A small image classifier, trained from scratch.
Model: arch preact_resnet, norm batchnorm.
Training: adamw at rate 0.0026, batches of 256, held-out accuracy 100%.
Data: trained on gratings and oriented noise at many angles and scales, 395000 training examples.
Rows from block 4 of a small image classifier, named by matrix and row number. Rows with one number belong to one channel. Each number is 500 + 50 x the weight over its row's rms, rounded and kept within 0 to 999. All counts start at 0. Numbers have three digits each.
After each channel's rows are labels from the 100 images, of 14848, where the channel reaches its highest value: "responds to" is what is common among them. Only what is clearly more common there than usual is listed. The data: gratings and oriented noise at many angles and scales. In brackets: how many of the 100.
# convs0: first 3x3 conv, stride 2 (model.blocks.4.convs.0.weight, 128x64x3x3, each kernel summed), inputs 0-63
# convs1: second 3x3 conv (model.blocks.4.convs.1.weight, 128x128x3x3, transposed, each kernel summed), outputs 0-127

convs0.97:495510538518513497528519555478512418578493466431415594467515544550396466536506517538494550531511596525571551462432568519520409510478447537439436481546442441480456571514493462463365566491510534
convs1.97:548400450489448481497454561470486517491436455582479485547499523503505477332464563444486528441542458380560534533595478525533471550573612581503524460517519445489455454510489495484463498452474514506520543398505482532459409453511501531376500424472509502537461473573460457522435482473511513400515418510530419457461490329530505500450520457501537519508443522540464429531458506511543520520597
responds to: coloured (100); very fine (61); angle: stripes at 0 degrees (41)

convs0.78:437555358487473389494497536499446536500510537498478427399443462476498513479470468518436482509449519453576540442520461498400450408524492498478406526438498456459621510471530529410504469484502483
convs1.78:445541470358531586521622452478514534479528502523472528499497528511520572492544517493556500616551409443503492440442515510458599479423526576529573504489519550583570559520456490527455544548557518478491497575470530426522509539536490435411543470501437558554418538378471438515496504513491455564483469422452606555542499500552459477555412501567472505529479490557605477560555567491489561491495
responds to: sawtooth grating (61); stripes at 75 degrees (31)

convs0.81:486470399612518465537541496480473440481466482495473470464544534537332522506433435495478532427465522451494546516435506452392520497564502590492430541524444542506447538490463432469414522512457449
convs1.81:603487460508474487544499532574460576520462511503529513468484482500550440481526530436572615484497471530540526490477552470501525627457551577535538443547425459579417584606524560509469479444445516539536604558540542460524410469516545588442493584518506490509437460514524462555510553593515473465547512436527444543507556537511422478444512444518425447585581517621539492450482513510583443537515
responds to: coloured (100); stripes at 0 degrees (38)

convs0.18:430449454596464440460505466532508430589496371502503533541570424409491461515487508489500500493448484485516549439503416556445505458525433392495443488439469452571514455486541597492459432494452478
convs1.18:516480535573548565492493514517532468425468444445546507371445524495471448472503429530475567456480444530526595530393487473415541476517406528462510503415479434480488509476481486461516480534410464529461435559430452527411442454445538368526571515500540455578544551478529566419493469418484471406467490481423463528401516421414526498430493517420495610469463437505489507500525498448555460499517
responds to: noisy (83); low contrast (78); stripes at 135 degrees (37)

convs0.13:580534489534469546409364567547439413519585512466542528410466581513466480451503549491529448518558555508472462509481535480486532386532476520565467482540481483534516508363518437546487472447499520
convs1.13:515460407513525510555518493501193491467579526460440472515570525546523519506499525450474462504510505539542588482481465578484519418508501458504438517467491502488593466495506503560472531489496485571532485504533459421521504492574521478424498451576492468557495483460471349517481501484466461448465524482519499518484558484537525469429544537524530465512472443461470494515352459556459526466559
responds to: very fine (56); stripes at 105 degrees (44)

convs0.109:431517516568448497568462553424535447648489471502435521537487474493413521495515509623439507580461546503526518497504576557525444501474426500457507520524451547508525598498490431505394545449554491
convs1.109:585439460489458467448516571428513572543475545544575554581453556472478567445565465464460531458563507418537512463580548501496457492521545501524518512488463458515464425567519519552504442476415531497528490439490439540487411408483481535309470465545522494555400531495516536560552456472558534474488496570481458499522439430487489536377530399480577500531493496472420440534533482496564554456588
responds to: very fine (62); stripes at 0 degrees (43)

convs0.119:451442494593442504540439503428479376521520468543497465527378439458488432459477510459491397531464549459518432416477483479529586464452491460506570474460452534444493584473440498574496501439477453
convs1.119:487458446569540487522536540585401499485529474448540508560553508527462384554557502527489520465555594523514609440474463423553396455450497479555473506538647500498511492493416490475526489449537478508477447451461425550470495489516527460403477451518489548443483449467456528545524492471501566574525413534506480423495478535599495447557512625384575604533469523569444492463523483435458502503468
responds to: very fine (56); stripes at 60 degrees (51)

convs0.43:459490522426535524446490556481503489528462473496485520425520553515482451553519491533444505465493644505607487483542496538513319530435423541415447468500453461454456526482505579469437503495548572
convs1.43:523408486436542430448474510524468558489450502464582545545469443539512548493466433503486511402481424368496526517532479494501469518553508528522520475388528445520469462491483468448476515447449473511516602440492423555476428428490544372429509523531441502481450532518480514515472485416509431482522458527491483422397464324510476509505606386444492529422446456484482423495507464560536473466548
responds to: coloured (100); dashes (52); angle: stripes at 0 degrees (38)

convs0.49:563513541466455505586493486452426502461437502483461505447521439620438422487494466518492460463549623415525476504516437535504570489541595512435466510512435528496431499490501469641445485565484474
convs1.49:537529476600466489465540483418495466459489492481551453479539540453471546600391447478531508518485552579506570332519410508602461474483518510526522528539530524416509512436395471632494478513453409439462550552450482564465541497490474482502511481477558540571503428515417483474496475530506507505541593382495429502508472619504483521552523494498550577426533429478447460484411469485498501539490
responds to: coloured (77); stripes at 135 degrees (68)

convs0.56:394472510515465499465414523537465447539460443355519499460473528479474376428489473529463459490485531478423431555481412430528502456529474493527476508488478437567529483478554399400540541466511544
convs1.56:487526520486666507487494489588519503465495497489531470483485438483478470485493508567541416473524363495535509499530503453528396489579580479420516446569541532437603444454462453407493497462536462502476502519533470511509474426547485490514526506471497467472507509471524496384489456430507533457530402524466444485459521402503544489442486454335509545481335509573518510432527525483441530411508
responds to: dashes (63); stripes at 45 degrees (30)

convs0.118:416530508494587523489456505514518532548573524510543536446542534586453495513470499559437543546507501544456473560543634511464382504554525546510572519458531577495517616534519508549430584583497475
convs1.118:553511484395449536610518481514532494460469474490448489528427477478486542511506475532519386501466440303474505487534491514478541382560597445434465381477528545493577589462495402562465520514501468465498452497579490489532510505485501446342519491458510487497457502524469491485481511468447526522450472556450514454542484551593495426492433471450495466499477477518379493595453493488527510551567
responds to: sawtooth grating (77); stripes at 30 degrees (49)

convs0.36:465502527519464446559469513422454525440476442506479431503393430479448533382408387522492400507500440465425508481491457475554465443412522462500498533490516559482479454501522441475518402461455436
convs1.36:475538576369466417485534482534485514507525453498454513440418498551495456586474372558433476525548486405477575440448489470481475264471439480455507445519494525510490480468448510495557496500447458431502387378454577476495552452509556478518519524505424523547542492443489519488487479470571493478498537430497534504433463537460478488557455523522582529538552528508438501486516554513442506463431
responds to: dashes (55); stripes at 135 degrees (38)

convs0.35:467499479599440473544470537512427449472431456521490550533441436494384516431457489505532427436553519488514558506466441481496574483454502496434478491507504535582395481513475455484412519453371413
convs1.35:593549521509462431534536496443505499587572503478522494435486528494528422505524503449475624517494615515435482574433464486552389532494492525492515582418402462478459400522516494516544413527446501547517493414438525533511507417555537511478449498509437486612554456500555518493492528585501496438463547474477471522496462512429436489594502431587550475554574528463472506459574499532436417618531
responds to: very fine (44); stripes at 150 degrees (39)

convs0.101:539516501449528588479513424487450491490500524495531502474570492529492472456479453432441523475461555387368575495523511597476501396460571465558456523406502511546514489506534364539436505482540533
convs1.101:523514524542419538437510501290630511513496453500470501527558493580520469544443447421479493522463510563567481435563474510518475391464507526537509503567367492453514456488503517530541516509490483493489516545543547442449526494325464480474488522420556491429422487490477420427452556498470495449509500475475453425552423574489512528456519553512580558410464520558480506503486506466482464485461
responds to: very fine (64); filtered noise (54)

convs0.106:489512514452487496437531432484502448526509448264475553450529513466434533481507531557489455476497515465525409501463545555535482476495482534501547613483448512473485482439416432561524504447544512
convs1.106:457474464493469494417497520454490500444456502606429535475408486514514533468439474531532374424473440450626503517610524509514544474556522520434446451597499549491457554529472493497524508458519502462518442513521515528478505414530428485535496456456532507482483541557491495347437474441529428498593366539498455451391476556487490510471467410451562390510488464517444494450438587528547517497483
responds to: dashes (61); stripes at 0 degrees (33)

convs0.120:548509482562443535562538546455513547469533379509504491550420460424477507457431452537467482513399587447525507464501521450510526489406464520447524396514428462510528572417490505481567422407505533
convs1.120:537424431485521481429484547455499509502510576531541518551510488500499530412574453530503491505531580499542405494675507514643520516536529513489526519425446474543526490492498499479583510421478508513525554475511503504559390427537482474443458477523476498324493526490473481536449492445490445501477406542462532501491425450559499471419457423560621401466483501534486482537539402464565513546490
responds to: dashes (78); stripes at 15 degrees (52)

convs0.126:399473359488531540448520521488447451531540516534544486505536566454469547563544466485473535470474549546539478438540491534335469522529477482542486412525476515440579400450545477513427487436523505
convs1.126:464469456558480510463552513562488471493469544534518536507500463465461608498475498524537520547490493445581389584576438484478677491547529470539468461380525501531500646529466525473512496470473473525436515670510500543485475450522526473497487447501583499436545485473521522436413477470500394495516456488480561509524479468515514522518504362512452457459511488476504539548387459535578472556577
responds to: coloured (75); kind: windowed patch (36); stripes at 0 degrees (30)

convs0.6:495413489546463485461508499517486357570528400371508559533499446418405493504482481486564536490427538467501519466451502533466488492537459390464434529475482442526463462444544570509497423445495536
convs1.6:426495514534620553448495430506545473465467483494528564501491493425474497464464512544472482431494397519560522530499442446499530470553453558427473468521523438498528544436525449459497507501499489522491427506552425558429469515477449476610535470484518536514502470556558485409485436329543490467508449465422492526321492523417562506424477492467455461546441470495511498483367490499607525562449
responds to: noisy (97); low contrast (87); coarse (43)

convs0.16:555484521499464493440510492410447462510536510485517500399547423538493518559511499435501435559516519527538538387542448466439490580532455513578521554428373434528482539473435437571553437441474452
convs1.16:502449399523525524529505502526177492469542517489408460513583486504484500499516556459444456546473509538564610463485501494535518388516484487507485534461492504462572479523438527511479488492523559516466475498512477457502499435496518470467446517476495449551458496471511363501546519485424495498518538502456515568454539468552511522444550554494528455472474486486493490507337467455486510467478
responds to: very fine (78); filtered noise (54)